config.yaml
input: "log_mel"
arch: "jasper"
drop_path: 0.2
kernel_size: 7
num_labels: 61
init: "kaiming_normal"
residual_init: "none"
optimizer: "soap"
beta2: 0.95
lr: 0.0021
beta1: 0.9
merge_dims: true
steps: 10100
lr_schedule: "wsd"
weight_decay: 0.2
Rows from block 8 of a small multi-label audio tagger, named by matrix and row number. Rows with one number belong to one channel. Each number is 128 + 24 x the weight over its row's rms, rounded and kept within 0 to 255. All counts start at 0. Numbers have three digits each. After the name is the row's rms in percent of the matrix's.
Before each channel's rows are labels from the 100 clips, of 14848, where the channel reaches its highest value: "top examples" is what is common among them. Only what is clearly more common there than usual is listed. The data: synthesised sound scenes: up to three everyday sounds over a background. In brackets: how many of the 100, against the usual share in percent.
# convs0: first width-7 conv (model.blocks.8.convs.0.weight, 144x144x7, each kernel summed), inputs 72-143
# convs1: second width-7 conv (model.blocks.8.convs.1.weight, 144x144x7, transposed, each kernel summed), outputs 72-143

top examples: speech (56 vs 4.7); first sound: speech (28 vs 2.4)
convs0.39 107:141132107112131104113135131135162075171129090112137162105143102118145129173149124097106115142157163103140137143131132125164118120103096149103145094104130114155126110123121131146163132148150106133132161109149083143170
convs1.39 100:115098169120119142111145123145135128166133159086172132086136157103119105096197126102111136123089147112089147116150096127110120135123125139157093130164132157121158123101112116138127160138127117091106124108109085099124

top examples: zipper (48 vs 5.3); first sound: zipper (31 vs 2.6); church bell (29 vs 5.3)
convs0.78 105:126106127140139113169195137152115110100106091130151118130104082134120139106151107111120095082135140117107127127163105167087120071145118187112119145168105128142172134133086129154114118083127127131130131101135116128098
convs1.78 100:116090125130115118113052109105133117112098151127119123119080119104096118135129154091176134114090149132167117168157111128092117111092113142105116126100127120148129109114062155091105157087134069176134099101153135104095

top examples: helicopter (32 vs 5.5); coughing (28 vs 5.5)
convs0.77 088:122146114093133103122130103109085114136147160099057160181117154097103117103129138105153121111115167144118105117126135142155103152112113110132134111100135146168131084130129155170084152158123116128174148069120135100156
convs1.77 097:125119142195100091186119160135098089148152090131143162117133169161132107138136117137165119111089124129120106095144115116129128140160102131136183128205118129142117127127154161163124111125121096108144119126133100163164

top examples: quiet level (68 vs 29.2); phone ringing (25 vs 5.1)
convs0.135 093:165119133141137147131109142144137099109170087089110099144157155125124154127120152119132133096139203119105149127138104181133149132097114169137126122110135142121127078157121148132085076136116124129090146122105097099112
convs1.135 089:107126133167125138156103122128110129112096133132207131184143112124126135122110104146099131132110058085116113142129133133194176093131111110117149119112127126124138165119126155114134122129070159149133113132159130155129

top examples: glass breaking (79 vs 5.1); first sound: glass breaking (39 vs 2.6); clipping (27 vs 8); text has "clipped" (27 vs 8)
convs0.12 086:164137144126133126115126089141141114139129103103097134111118106117135150142110094111068096118146146152132086104107135156122133065153131098155110139081141148139129109123086080153095101121094132106127130116125133107106
convs1.12 100:120154158116146139155177126180125083140138156134130112114218103150158121072124123166177084103155140139136134149151131152137172165137120121122120136159143161104131128131080136151128161132105129162142136127182141138127

top examples: doorbell (70 vs 5); first sound: doorbell (40 vs 2.4)
convs0.72 073:114117120104128134162119105130154143138106134140127098124163180110120150132139083070108119116123142131136134119088117157139103130136123110118098119092158079124125123133130125141163073108149159090096161075131146101110
convs1.72 110:123118134146114205129126142141101173106136125114120171116097162145148105139131113128133116132132149169115143123122147123115160118117127130153152115129151112148098114111130140139151179144133111109117092090141136132143

top examples: ball bouncing (77 vs 5.2); first sound: ball bouncing (44 vs 2.6)
convs0.108 091:187151141116147134106075104143136147147151109146134123109113139159142099122135174121102148119124112126110114140169150167137096133162097110174101140139084130113102176092118121122162141124103126138147098138103155120124
convs1.108 099:140074128136128108126078159118132091125127102114170153088123127102133152100130065107161090090092166131144126094146115102124087106148140140105117099132152125115118070101104128126142113146088129134164109088123096112141

top examples: church bell (93 vs 5.3); first sound: church bell (52 vs 2.4)
convs0.42 090:111099124113144171124085098143151153164132172112135122109133139100134140148130106108134078117120142198118139111118126092169136132090100179112122139136132118153138133144108105096104120107092114159119094091163134120107
convs1.42 109:152138126145131115123165096138109138167122140111088149085134130101079126100116150075127146134122120126103074153125141166107180143128103193121134161086117141148079142122134160128128091041129132100101115114096118144139

top examples: waves (78 vs 5.5)
convs0.112 098:099181100132115126133072123108127117202144090161103114070105094135147148086123120144102097130134143118138117158149082130096104109104142111116162097170138147137041115112119138125111130103154106101109150130095149156120
convs1.112 095:149181120131134144118112127143123134200123108119057072212129175130125137140111125117139140138129115134111134138116110158141084131163170063135099137109121124126133129115118134113101098078166147155128116177126116144119

top examples: sawing (44 vs 5); rumble (33 vs 3.9); melody (25 vs 5.4)
convs0.31 080:136122106166141128109146110141105125116134096134128113143143165126073123122146080101126152171120149096158131074105181124101133123122142184096110136131112128141081144133118151130126105168168128134107140138162090131115
convs1.31 101:143100088154125140131120113131126176107094122153151111152110181137145130135106119124139114125121143127181142143150127151099101119090088143105165123110124176124119109161126103133169101161130164156111136109134123229110

top examples: quiet level (69 vs 29.2)
convs0.1 092:150127117104172114112105154112112090099147126130136136125123110124088092144114121109126082121147100145122112126139153140121072105122117113096155112114129109161085149090135132080132101182126155068112147105114155122088
convs1.1 096:168096163126154116164142127116153123121111179158125129111134085141157109083105112119093110145102136111135114128087128121126110103117112091152139150100086133090182130121112130156136162093108125054117134130123124151104

top examples: fire crackling (36 vs 5.6); typing (34 vs 5.8)
convs0.114 096:151093142172104072119110126131153103134161120133097103120105129121151103062182121107116112124108137144090139144118160170144160138148138106112122134103117145125154159152142159151157115104153102138095115122136139140115
convs1.114 090:117151114106103083133094135131137170103118135149109145131144116126106082129154168108114156108156143108109111105181101173142129095095105155074118117101130123147086128128155165109089116163124161142123129124141135129140

top examples: door slam (46 vs 5.3); helicopter (38 vs 5.5)
convs0.116 095:107120125113180158134119125094120141112115112147109178131104141119123148110128159145107158123131077125117119132131118138143101147106087140146136123108122131121149160141150134161121107142121138097095161100100104150091
convs1.116 103:109141125108149107130138060111113097127119145101161151170137122126149111154167146138082093136106085106110142142149117089146091137194145132096116092168141117113148113127138106169095137128100122132146114141118103138146

top examples: reverberation (74 vs 34.6); text has "room" (74 vs 34.6); text has "reverberant" (74 vs 34.6); applause (41 vs 5.6)
convs0.110 106:141140118150108112110128134160147157163127136127116067150131088142091143134105110112100123138137112123144133111110141107133124094124130151128146073106129143132130137143144133160147132104118136123126109111128175098128
convs1.110 096:111134129090149127127145170141136143138118132136124115137114112111129143094111132143123132083148137119111122132117105135131140105106110119123118116123134112121112087106122157123110071115091143144123122117144150101149

top examples: car horn (39 vs 5.1); wind (34 vs 5.5); first sound: car horn (31 vs 2.5)
convs0.33 094:153142146122132125123130113120135128147173077124122087167136092127129135109145096176045133120148162137104121160139107141126098098120116095143153140117133142119124106159104136123111143151131119131164143153137093162180
convs1.33 093:132117157113139107106149134128121117154129150137128143117163127128111082115099096098140151112139099150071121140106134120171091135131135107126132135124153145041103108113089129125133164109133136138137081118086100108098

top examples: spray hiss (60 vs 5.3); first sound: spray hiss (33 vs 2.7)
convs0.103 102:146170149154113138135115105147106114137121106085081104138141137158149148102106177118124101080110165137122139136137128188128114147126123140118145162128143129154138122138102147087112154143087120123069100119112140135104
convs1.103 104:114076132102132110146147132140147119176123099114105127107143144104097127104092113143127123140113059053161075126132116166147161075115129091116080115126114127153134106091103090135115124142108153125120107139084135099089

top examples: waves (40 vs 5.5); vacuum cleaner (32 vs 5.6)
convs0.141 116:121133110092127162149121108123130038154149126139130154135130135125107126114142159100097117141128115147104113080083114129128157128084146126142106146096107141170130116130120112136095133141108141131153096108128126135159
convs1.141 109:127129119163138135091138109139129131167151105140134098150110113117109094111101089137141114121152133144179112166127103106126146134129162144115152166134106123180152159144153118131153114146076113086106143139181168132129

top examples: quiet level (88 vs 29.2); thin (high-pass) (30 vs 11.8); clipping (25 vs 8); text has "clipped" (25 vs 8)
convs0.138 078:118136129132171117141116168130155122115132129129101136092135153112134075091177145133104129162118129143130119112119130147135136168140130097112104160118113172187187128137112160107096109129135113123127084125154125115111
convs1.138 090:122094124142132113152139127146167144130124154128155101133156111052102115137134100155147125098157119113140128134136145110120116146085127189105147150144105109125113159111182101091081103172154117147088110124119078147148

top examples: quiet level (76 vs 29.2); footsteps (30 vs 5.3)
convs0.23 088:130132131066109154125041118114140108137113140115108125134180123081120168143117089152125167096134157120115144130148111117146142130136120117142087115137159156124107161124172105150113118142151138123140141143105149132089
convs1.23 090:122099133102162141111060112127121141141134126142116134147117116161120103139139112106096098123136122109162160100125118154133126119149172125097125152151097100110171139109133170113113092115132138146165109115111112122143

top examples: doorbell (33 vs 5)
convs0.11 096:139115121085120154108133151147131065161134115119100131098070134123121124113104146121144105131062181110121160127135121192142134111096068127175099112124124108092105101138155089160119150056107100150111143099125113115095
convs1.11 086:147092110104155136130135136133095091133151098122174115070111140145124155118121138120114130139062133161155164175137101113171143149151159140119133116166108114125127121135143165143082107090118121109135103157181111122147

top examples: fire crackling (83 vs 5.6)
convs0.14 077:129127127127160125155130149137095184111131104109132172139104091110125105130127111085127123105127148119128119157144166154146113110096140096123073126161121129137141113127108135127107153148154119108140101126105147140134
convs1.14 102:168153146095102161142129122124114087091142113130156166155110085084123163149131139126098114129106105116102144149158099141103142113123141131120102161125134124140137118149099112136130088185149102177098125130165087111103

top examples: door slam (96 vs 5.3); first sound: door slam (38 vs 2.7)
convs0.25 073:144123132132129102123091117130101130129150099164156135138145142113134126118149170105120173173113109181096136101124123135152147147124165104113124136118186126106133117192120108118122165106145111080132166106165127144191
convs1.25 104:159140121133082136148108133092153139128134103207103151149120140125113152136125145135102094076130232095124107132115127134151133121133093150133137147130078090077131130135149121114127104106184154161110116119141165134147

top examples: reverberation (66 vs 34.6); text has "room" (66 vs 34.6); text has "reverberant" (66 vs 34.6); clipping (25 vs 8)
convs0.32 085:128130128102116111146128138170134138157115118115116144158108125077139094153112153141121116140098118111138127147146157103139128164117144126124102162087120125130124078125140108171155123158134152116128140132148113107133
convs1.32 091:100058113158110105068130134148105164099126100139136084155120116158128123094116144118102132107090096124151152151155137151118157064068116122131131135174096138117132137124126153157112129162153134146147135136156101146142

top examples: whoosh (95 vs 5.5); first sound: whoosh (59 vs 2.9)
convs0.118 086:133155139151144123152152153116154121098098142131095089143120137107125143166078119137105125139168104128113130130152127122121133098107148112115141100106114116106114104100146126139085075122076119159096158084140113097158
convs1.118 104:102159130123132109113110134107137110162129150123201152132102154147116152123126112097122100125135132141141147154112125134080177099136105150136138120084162120112136128153080125156118101142119105098163151119096117096134

top examples: footsteps (99 vs 5.3); reverberation (83 vs 34.6); text has "room" (83 vs 34.6); text has "reverberant" (83 vs 34.6)
convs0.88 081:104117078114133102147112140141130143175114094122107123136120106142154105127145127116116132105136114121117126139157136121138121155108098128098105139163162169149145088126087138158130140139154121116114174115096135121116
convs1.88 105:173139117136140121103138125121140139110136095119127141081145137139123140116111139106133143126120073141180122069131118133139115122132112142112109132123142138106130121147128162171126100160150126141121118158104066127144

top examples: footsteps (32 vs 5.3); pink noise (27 vs 3.7)
convs0.10 123:145126103108148162161122120122114092120103149104105148131108110127151135130131130093148167120116147133057139075128099086135134120143110112093127092122153119108122148168131112134089119144080132149142151100102114129148
convs1.10 107:133124119126088116102105169116118120139147094155118113145135148150087116135147160126127141151120137115004116148110147123133136119128157093137145128163144109125103122103128138124123141151146137115125142136142125122159

top examples: speech (47 vs 4.7); ball bouncing (32 vs 5.2)
convs0.52 105:102099099097110125127134135111118134151107126153122138122063102094115109135172117147112170122121119118151107097144128123154124084068144121101083133096134101157090115132085105164120124164176124117129111153136124098168
convs1.52 092:112107110167096146122119132118124122105124119165146112137088068158118114168178161101144113161138170142122186130186093115110107095150105127160111113160158148116138168130085149138133130119137106143098120093114138105173

top examples: meowing (47 vs 5.3); zipper (32 vs 5.3); first sound: meowing (25 vs 2.5)
convs0.63 106:140132135101102128157168113144100148184063093157142122109125161137111136126155111184102122115181124100142116115086121124158190159161126107110115122108092098121111125135125113133141129157118108132161145159124126151131
convs1.63 101:126119122128073125086155149125149110113084156162099104083111087129119113131104164080097133160116139169123149108171139097138126099136149136111107109170112132097129137089125123133139109143105115104126083129081123112108

top examples: whoosh (93 vs 5.5); first sound: whoosh (66 vs 2.9); muffled (low-pass) (29 vs 12)
convs0.28 092:127148143103121119175171145124120130103078171137106118154146152099125110161133109142124175134147119140136136175123101061084119114127146135134142093084107077122142149142102153127119120140147137098100151152125121168123
convs1.28 089:115070137114100152132104120125125144144131141142176152132122103125158148109149098129088106099101129115156208155080127140130150108116069123122168131117121108114131138150083098178130120098129128109160098112135122134108

top examples: frog croaking (93 vs 5.5); first sound: frog croaking (48 vs 2.7)
convs0.3 105:123097154103101144134157099124142109107100157154126117131096151155164146127155127086094144150116064120130099152135103146143105112130133079115116163143115126141120160131123142115117114142111132157122149095095152115094
convs1.3 099:105084138115082090105131148113132108130117132108125115109109123115158161098116082089148087122151069161166145127108155150166128136135139076098106133131122191121164107111102134097106131069128124100150154097101100101093

top examples: creak (52 vs 5.6); clipping (45 vs 8); text has "clipped" (45 vs 8); first sound: creak (31 vs 2.7)
convs0.86 081:101144104141152126135131124101106132117145104142100121157128140136097121096108118063091154121149131129096131079122090106146142128104084146072120107100072141115125086099112100115104144139086088119115144113124099150179
convs1.86 086:127110118167182139173125128114102136128118106111128175167156146120155196158120103164151129109115138130111127130107116158128119086144098111110124072143126177130131146132162126131141156158139140181131167098134143132120

top examples: car horn (77 vs 5.1); first sound: car horn (42 vs 2.5)
convs0.104 086:133168152118114098142120100103101088191142080126136129122094147129103139127143138108108106126145125140139127062095131135112144107135107144164137115100130148143086088151150109100117098127140115112093129151138121155066
convs1.104 105:105172094157119142126142135140177144173123164138126140122120122138111143146134146148115107137124128150107120174102102138165107106157150143120102119130118108071150132110149137153149117143108136106107149075140136153113

top examples: muffled (low-pass) (37 vs 12); clipping (32 vs 8); text has "clipped" (32 vs 8)
convs0.22 091:120101099098093079128168052121104102113144128146096118127138177119115111146147107137106111160115169108101104134103118097123115098111139118104101074094135145146148137149140127117160114121110133106143122141120133087064
convs1.22 105:129127100154166096129082098191113144136127114092134113111135086100224130142141113134141143124125133126157191136141094112121126095131121137149085133184143147116129119147124118130107127153096116169158157125126082126114

top examples: clipping (28 vs 8); text has "clipped" (28 vs 8)
convs0.96 082:138113097128091175107133143135140095154119136122107118108109162121133172158130103163125119133095131110117123125117101065161147126112104102123114113128152120124143104122143144142150088137086147163131145096104109084085
convs1.96 102:127137169123171143136115104147104114126138127156122141166109098215139103147124123161180130128151116133140172144148145144115097108118137136148121125096151094114098132101125104147132137134106166088142168136174119133139

top examples: waves (95 vs 5.5)
convs0.100 110:120135129117155145118086088124106127192126103105098117116097080097154126112126137114114123129114125097131116080109134144135110115101141122137122125106149117133086136179101119107169125125149141095140150143123131179134
convs1.100 104:124177119096125155173182151126125151203138124129076114112139109139166141133140137122141148143098114132122156132132114100146069098088224177139140118123104102140144161129130104115131124115104122130128104131093124112131

top examples: church bell (94 vs 5.3); first sound: church bell (48 vs 2.4)
convs0.79 073:102124104103130122123151102156136145113096115117143161065127134105148163166123138076107192145109079154092093138142182162130120144132093179117135127124152106166128130095131111123103126140140125117154104123128168114103
convs1.79 094:112109101161170136111130162138131108096131150093139125088086134181181143109108167104160122074144125145136103113105112157149118105158131121149125109172121106140124124127108137117156164164171125075091108077128115129169

top examples: barking (42 vs 5.2); clipping (25 vs 8); text has "clipped" (25 vs 8)
convs0.89 103:134167184101116122089137075125110125129144112122077122135130114153132084136115151124107127148147125177175085134117149119141097143103129144130099101122160147119106147139098126182126111127135147128152118117150139131142
convs1.89 099:112101148156138111109100083129057143135136065145126155131134144126127127099124140121147130146118129092102133118159127138138146111150134098147125103185125157104129088117143125090147131158107127170106091135128127103097

top examples: whoosh (77 vs 5.5); quiet level (65 vs 29.2); first sound: whoosh (45 vs 2.9)
convs0.41 103:101143110086144133176118122142140157124097126156119176148094108109192121106103105114113170075109154152125110139104120157095137098103158124127144117163126127126141138104117152119107110099110120112125130170131101142098
convs1.41 102:109139127103107149122147169137120123091140152105165117145157095128086113111075101135087124067163136128089111110118143107098146140103152112091109106114091135075078140136138101136127112139102100097086144091130115093131

top examples: quiet level (61 vs 29.2); door slam (53 vs 5.3); doorbell (27 vs 5)
convs0.2 093:113115100094121137124103118115128119127151133163091127132135106116105125172149148092136133096144121122128133122098106137146133133104130134128098108144090111118105104153149122129092094131087120167119119094161124162165
convs1.2 096:142099130153095088122154129069119112181133137133140161141138136133127149110121107148157102159149111168183135137111123121133158118132128135125163116140149096164131156148130136107092123118181174086115148135117140115176

top examples: glass breaking (100 vs 5.1); first sound: glass breaking (60 vs 2.6)
convs0.17 099:123137113134175138127110131145116112100181113126166096085131163142120101084134140154117121140138114123121118137166103132126110119123081140077133167148177110103126169142132117132145090149104123113146113123098127131147
convs1.17 092:085146128123115131155049129086126077126089098103124148142139085107099065135132152096150078118115134135168125139130130119080128132176149160126112122136108164125120125134131136101168133102109070154141095106105126138129

top examples: quiet level (71 vs 29.2); explosion (64 vs 5.3); first sound: explosion (42 vs 2.6); door slam (31 vs 5.3)
convs0.58 113:156158124080102131123112123159141082119088162144218127116108160104110149131088106124121105141140144140128091092143147091104121140122110146169117158137108137144102143165135129138121109113137135118086124143115157079124
convs1.58 095:128099156121118128143127124116124164157106102104078122109167064107091100117144164091139099122081109143127085122104101119099153087134107131106122110167118129105123130117128143105122151122156127113135126149096110118111

top examples: helicopter (62 vs 5.5); reverberation (62 vs 34.6); text has "room" (62 vs 34.6); text has "reverberant" (62 vs 34.6)
convs0.139 096:107088179076127085121153135126156112134080135100142172114133141152109126106137107134093114147109135099107137125089117146112155120104094093147114138099160079115167136150124058138152144142104141141172170099130134141120
convs1.139 100:089115099108154113120134128115148114134082114150104134177097124113152116136088102159100120152127144126125163133120142110163113113110130130153095120190066133119146093124132114150076132155101129119148087113117128110142

top examples: muffled (low-pass) (59 vs 12); fire crackling (45 vs 5.6)
convs0.137 096:157136136121127142056113101111152097166151109138127134150122095108179135157140104149115136101133152151148176113167135108115119132117125102117109143136113109181127128129133117176138146124102112149097148094139094166109
convs1.137 092:082146099104136115111112099164126148119124121124105148114124127135008155137133119133131131152103128095128110116090127142103127145098131118123054119116135141112138136133117120143154091109137139119136126135131076088130

top examples: waves (68 vs 5.5); car passing (27 vs 5.2)
convs0.76 116:107089134118129113095119124143107166075111103115131118127153140100116130129115122156148094123134141089156121157169084121109128136094112129093124140139103119061109161092151142138121139108121169134129111103140079105141
convs1.76 102:120168131127132154133149072112151112159139186130090120140119128102115144142149126151122146133108128158095159122094169128105125145125167124140136125093124092110095116107097156110118098119126096107155114156136143113141

top examples: car horn (81 vs 5.1); first sound: car horn (35 vs 2.5); muffled (low-pass) (32 vs 12)
convs0.9 117:094106138129174095149141102095148131123066104135128135067156117133165149091125138160166096103167122123130137119156137158169142145150152120130116137141134116124156167144146096165107120083174153129146162108155125152145
convs1.9 099:077125136128137127116143136082104093079064127160167117088161146135135152110105105101143092138109149142141166104129142059145110122137128126150098106134131121123115105123158118104141124045159101134129073134110116107115

top examples: spray hiss (100 vs 5.3); first sound: spray hiss (65 vs 2.7)
convs0.80 084:118112124108134118082151134105168116115101135136146134124145096114116142170107140139129113111134168139095113131108163082152113140095114170170142134120119080144159117139095118149144132156118129160164131095124138160182
convs1.80 093:139101152152152166144197090115094131126121106128114136164227129121158168144134103137149112104167134092100153113166139139127126094149157106176152130153140144143104147145065125156117124123174127075128141143126125097157

top examples: explosion (51 vs 5.3); first sound: explosion (38 vs 2.6)
convs0.127 102:095118127109140155160125135125109108158047088113096154127061125148077123063163170113139150139075156154123087109101155126166176136114117141121165150117109131135137145124126114113145129155112123120154155145116154153114
convs1.127 098:122156084128160129163123140134129099139043125102183118128101114063093108082145155136113117121102138135131064108117108117144109140161124166114128149116108103097124092140095127138164146162116111128125121159125142179151

top examples: meowing (98 vs 5.3); first sound: meowing (55 vs 2.5)
convs0.75 075:152147098135137180096104117128097120166129107133119127154131153126111084158121142147092165129142133124169130112101137181078117130105119116168098121135106133116093113106131141145115115096171130113148146185123153151112
convs1.75 103:127183147109154136138096142131142099154096107141116151134116131104126126137105102147113095143147129137094159118105132116146255123117159106112135129176136123102130113123107111144120137148115117159156172113131096129148

top examples: explosion (77 vs 5.3); doorbell (26 vs 5)
convs0.73 070:158139119106114112141117137104149133111125107108094140148120114126144147105110108115127132133143152120124103138097181103119128099132159133122113190109132118127140135131140135167097122125140152143125161112168088137172
convs1.73 099:150146109157161121110111130104146149145129122143089129120147151127157168158102136151117155166117131141169165106147135174119084140136115216124147140143105157086121142134134186154103084144101157143130148160139158115126

top examples: coughing (47 vs 5.5); thin (high-pass) (47 vs 11.8); first sound: coughing (26 vs 2.8)
convs0.113 114:142131166156114123099128129110147132117111105146149135135133149136080079137163142136110146111089127136139117085132121143114102106114160145138063099166116138145126147150120169171133103120158103116138148185117102174117
convs1.113 107:149121107024132113165104179139090157123120136121092139136114104128181121113146124127081114140113162114119117154098119100136143115135108126145127101097121123106073109122110097153089128132133147162121102115130115136114

top examples: church bell (42 vs 5.3); spray hiss (30 vs 5.3)
convs0.66 115:095116074117136136135170124146108105114136103078121132139140140148114147109117102114092141135142097156133124174102154177112117120129140168089145144133116106087150144114142136123122118201117161138144107146148134156098
convs1.66 095:109110145138137107139106123123114110112132175023093108133112093109130146121082128114124098136156123106132116117100113108128102129138127110120143108138124139139120159152079137114121122148109115123100121138091120106073

top examples: reverberation (61 vs 34.6); text has "room" (61 vs 34.6); text has "reverberant" (61 vs 34.6); siren (28 vs 5.5)
convs0.40 114:118105086137127148109125129107122140141145103125090118119082122122121157109138131141103154115091117114134131139122151120177074127102115167116114130110152141138114112089075101118104124124090143106083141093097140153114
convs1.40 097:111128121077129130116073165141127176126145168149114092076098102106127081135112150079130107120081131136185169120137109098082102127112116115122146102122107117160132145134164116126128131100124126104123093145102141100112

top examples: car horn (49 vs 5.1); explosion (31 vs 5.3); first sound: car horn (27 vs 2.5)
convs0.130 097:126110142160132136151113134143128111098136143123061081084138136136139112109107170139121121174098150122100102160146101140123112134124117147124089117116109150140144087117137152123113110094139113136114142143084054147126
convs1.130 094:100138104069150152133144187154143123121136139089098168112108108131138098110147125136088105081079115086131090150139110111097146149132153109121173138118119159115094122166160105140145093112124107120112122139141118124122

top examples: clipping (33 vs 8); text has "clipped" (33 vs 8); whoosh (30 vs 5.5)
convs0.87 104:134154175155123142114134155120129141141102141134114118047098170154126145143144075147118120138142106096120130095107177136133132115120094140119146121121181164094136085096127111102138156135164109156135147052176133147097
convs1.87 098:104129113093089119138109152107123118106129137124111094052117118096130118129135156170091124095127093097115141090137150120122132143140100098123115112135143157102118123134055131140128126123121084133130105046093122145101

top examples: creak (36 vs 5.6); snoring (33 vs 5)
convs0.142 094:129126125127185121111108132172106145130120092125154148152147131121133143151097111111126135140155093131089118232116173091152140129134098138162135131138104094104141097133092121131161150135183102090138104141111100142126
convs1.142 093:104117094122134144126149150086118113127142148161067152107131176097172122132135169130104095132151156114122120111141156135069118145159114106147131106112115067142124145176114080113127136151104146086138152086124135116111

top examples: waves (30 vs 5.5); text has "car" (27 vs 10); coughing (25 vs 5.5)
convs0.62 103:126115140140108144118114119099153121169111106110067146117123086160135091117149093089137131158142151140128150075103122149091127145143167116113124118140146110131121111108128137111121146144177132117102106113156113159083
convs1.62 101:149153077089091147147125119115116083147107133117092102135125098082093087096165104121128158142140138139121137131169152093101082126111127118138157103086106087155126125143118139164117082123107117123107109095140152106149

top examples: muffled (low-pass) (55 vs 12); explosion (34 vs 5.3)
convs0.74 104:214131118123121143124134108099156143154064124131129129138132131134191119072136129128125115189140095123135176122120155067178104098142097134110112162110143096112113111129165132118153147149130136139163114111139099135115
convs1.74 107:082122135125057117108095172115115149142030157107117091127157137129049115114117118083110106128090098147141137123181139106106148131128100123107154135110126128123107127137131097131123120105145120145142116155132138115111

top examples: zipper (100 vs 5.3); first sound: zipper (57 vs 2.6)
convs0.34 108:062162159125097153112183100115143125131101100122119141147000118118158129113098106068111137136117155170136087155147137171121124120111148119138139138138146111151124147110130138136128133157111122108111139121116136150153
convs1.34 104:030144081105126110111171110126123119133143190129147129124020127101129137128152106100127109139101127157121135097108120101107130143137145101092100129146144121104147123125085120161119105143116100076151109135129113074115

top examples: meowing (94 vs 5.3); first sound: meowing (56 vs 2.5)
convs0.26 113:140124157103097133116157095126132115149140124143047141131114107142113134123135109128133134121133111131145127076125115203062160136135132079196138135158128135125101133135146103171101147137137119147136169133121131146141
convs1.26 110:099132139133082140103145140134124129153136140122064106116132080140131097133150141100123107145125142155115151113138133078021166144127137104131116118133135141123117123136154108109167144077134172137135118130131113113133

top examples: glass breaking (100 vs 5.1); first sound: glass breaking (61 vs 2.6)
convs0.109 115:117156082119140106154077159148129131117123139159070140113121156131143147079109116158100169118164129137102128127114110164143128142140082094147167145160138132074129111150137096144093159127146103138109144139124108148150
convs1.109 103:122134133099126094139042107145110108083139123129151116150124134120108133123103139125144155130135158116176146131097134102143143143139130125130097114104160123113101102160100123124121116129089067128143139149098114128105

top examples: glass breaking (70 vs 5.1); quiet level (70 vs 29.2); first sound: glass breaking (38 vs 2.6)
convs0.120 075:115110087128141130078132126141104145137106148159130130150114114094108119132122091072082122122119129120113144114120072137134133108089137109116125125117132156116103109095107107104118076149145112133116116100166080157141
convs1.120 110:129144127137121145104091136156100078119121128106127102170126103140125162112102130140137133084148145149127159112125165150130108164128123104122146101151094144119129139124137127127092161114116113104118100130158129162145

top examples: glass breaking (99 vs 5.1); first sound: glass breaking (53 vs 2.6)
convs0.5 078:095124080132107121181111085133106049118147117132102081145134119139123111134081124112121145109089146144139077148159137148108145117138119152093115121117142104152133128144107089115162105158160110112158148076122157132156
convs1.5 094:103120115104146148119114150082131115135083084140091115108185128161185117133145130116122093167133126137140134130154182107137124172150153142136132098130127113101097144119149142101124163162140143138119130107144115146110

top examples: footsteps (100 vs 5.3); first sound: footsteps (51 vs 2.7)
convs0.93 103:140116113129121146114070149114153143117154104127139159137107149117116135125098099141135166140138068114127106133115139125141128117131152109153135104126158132099147102133172156155158115143120139108116135095158096145079
convs1.93 098:128126132096160140107088110108107125106123138108137120144123116122136137143085147143105141125118078128116146130117117118150142121130150141112130118112139098104115124127120120113111113128168146116087124155138104148078

top examples: speech (100 vs 4.7); first sound: speech (62 vs 2.4)
convs0.129 125:118131120114147135132115098120126130109121107110121107154118132129117126186237122111118120124145119127150115120157133126161131100102154136096129165139124152140112130142120126124109192128163122125133119124179135123134
convs1.129 115:155127131151143096130097115102118141131111136112146145153114108117119132137202120110155137116134116134133113119115091103116120174119106125156122130125135125081110125128164138106121169110119117151137105129115136155089

top examples: coughing (100 vs 5.5); first sound: coughing (38 vs 2.8)
convs0.59 082:151107108150137107100128099108154119130109102135094124163135125105159116134113152144132114116157124116093100084116119102155164137111116125151121124130096170148120159085125098130094117117135122126133126097148063112123
convs1.59 099:140173137123119187120161137148111116122133125135128139148115119120126138111097132147090115099119138150170151125128147158143144158151117139125119141115160156151141135122137112129130139092144156141162125162102121119110

top examples: barking (93 vs 5.2); first sound: barking (54 vs 2.7)
convs0.45 080:115147153121133102100117110121173136132102107127096133120140170147168106137080173133137125140124114117126153098130111138099119130117130099124125153061145100127131119149113141142134103119108160122121170119115120149124
convs1.45 112:130095120106139143141155135108126128087134103132060114119133168152075113124114132144132121110139127106124140108151172155142123143153078123113156128128124123111082111107146116146143129105133172143138101150140141197104

top examples: typing (64 vs 5.8)
convs0.105 083:101169117144147115120116109141166163138098105160162143137109136076117120107146119095107115130106141158120089066134158108121105097144135154108123109123160131135129155130131132109130135138123114116131151096130072119117
convs1.105 101:134150117126122099166144133160091164071148136115108120120150114143152123138129138171116130131150132156158115155104140121131131150157116107153124124149113131106086117119164108141150152117103085178168121141167116133119

top examples: whoosh (93 vs 5.5); first sound: whoosh (53 vs 2.9); muffled (low-pass) (32 vs 12)
convs0.8 099:161147072149148159135063105123122124110146144094098167130108109113097142098157113116143127117078115139156154134118157135149140118120161119109094121116088142122123073119124172083067139135078082110136122126089146165111
convs1.8 106:129164146106131118158073153137137137154106126148180157137104139107076147171132115137140165138063117136115159140103116095094115127113189132133150122159116135159131134127163158099114097191093094192127134121123152135141

top examples: meowing (63 vs 5.3); first sound: meowing (38 vs 2.5)
convs0.85 094:085112129141106084152145122146118068136127151084093095116079142138112149080150155083119120079116114135078107115095125102181107122145129096106148125081140095130130122120147152145190141129106122126123132105137119102111
convs1.85 102:091133099169139095189106142172156127124098112125096155163118147101113135134109106140149113137104120156141114133085107158141176155092147119110142090107175130139122106116120155144119107114168168101162145169126122135135

top examples: fire crackling (60 vs 5.6); text has "noise" (26 vs 7.2)
convs0.44 099:121128141102128141129108184127169131182129116116120163129111117058164108140122149153132127142147137144156151137164098113143104155106125163137091138126115121122130136114133122145122135137104107175133136106105101154128
convs1.44 096:130166122164071093072145042147118146108122087151111141125115171140109134133139146127103145119150139124121138113164112162114140112141161109092064133150128135153129138112141121102131147125132086105113119108144116113134

top examples: stream (53 vs 6); thin (high-pass) (34 vs 11.8)
convs0.101 104:127112124150140139136153120127115116129114108072101110156139149125134128108066135143102163082127191139122150136135114145149135099148137101138123096106130118158133112139123140097139120146128126131187126170073116124100
convs1.101 095:137119115147131122127117155153099100106147146093120150114126112114119102152114099140129116158146033118108096107121156126140130100150145099103120089120103110116130139164106092146096118141150152119066116110132125125125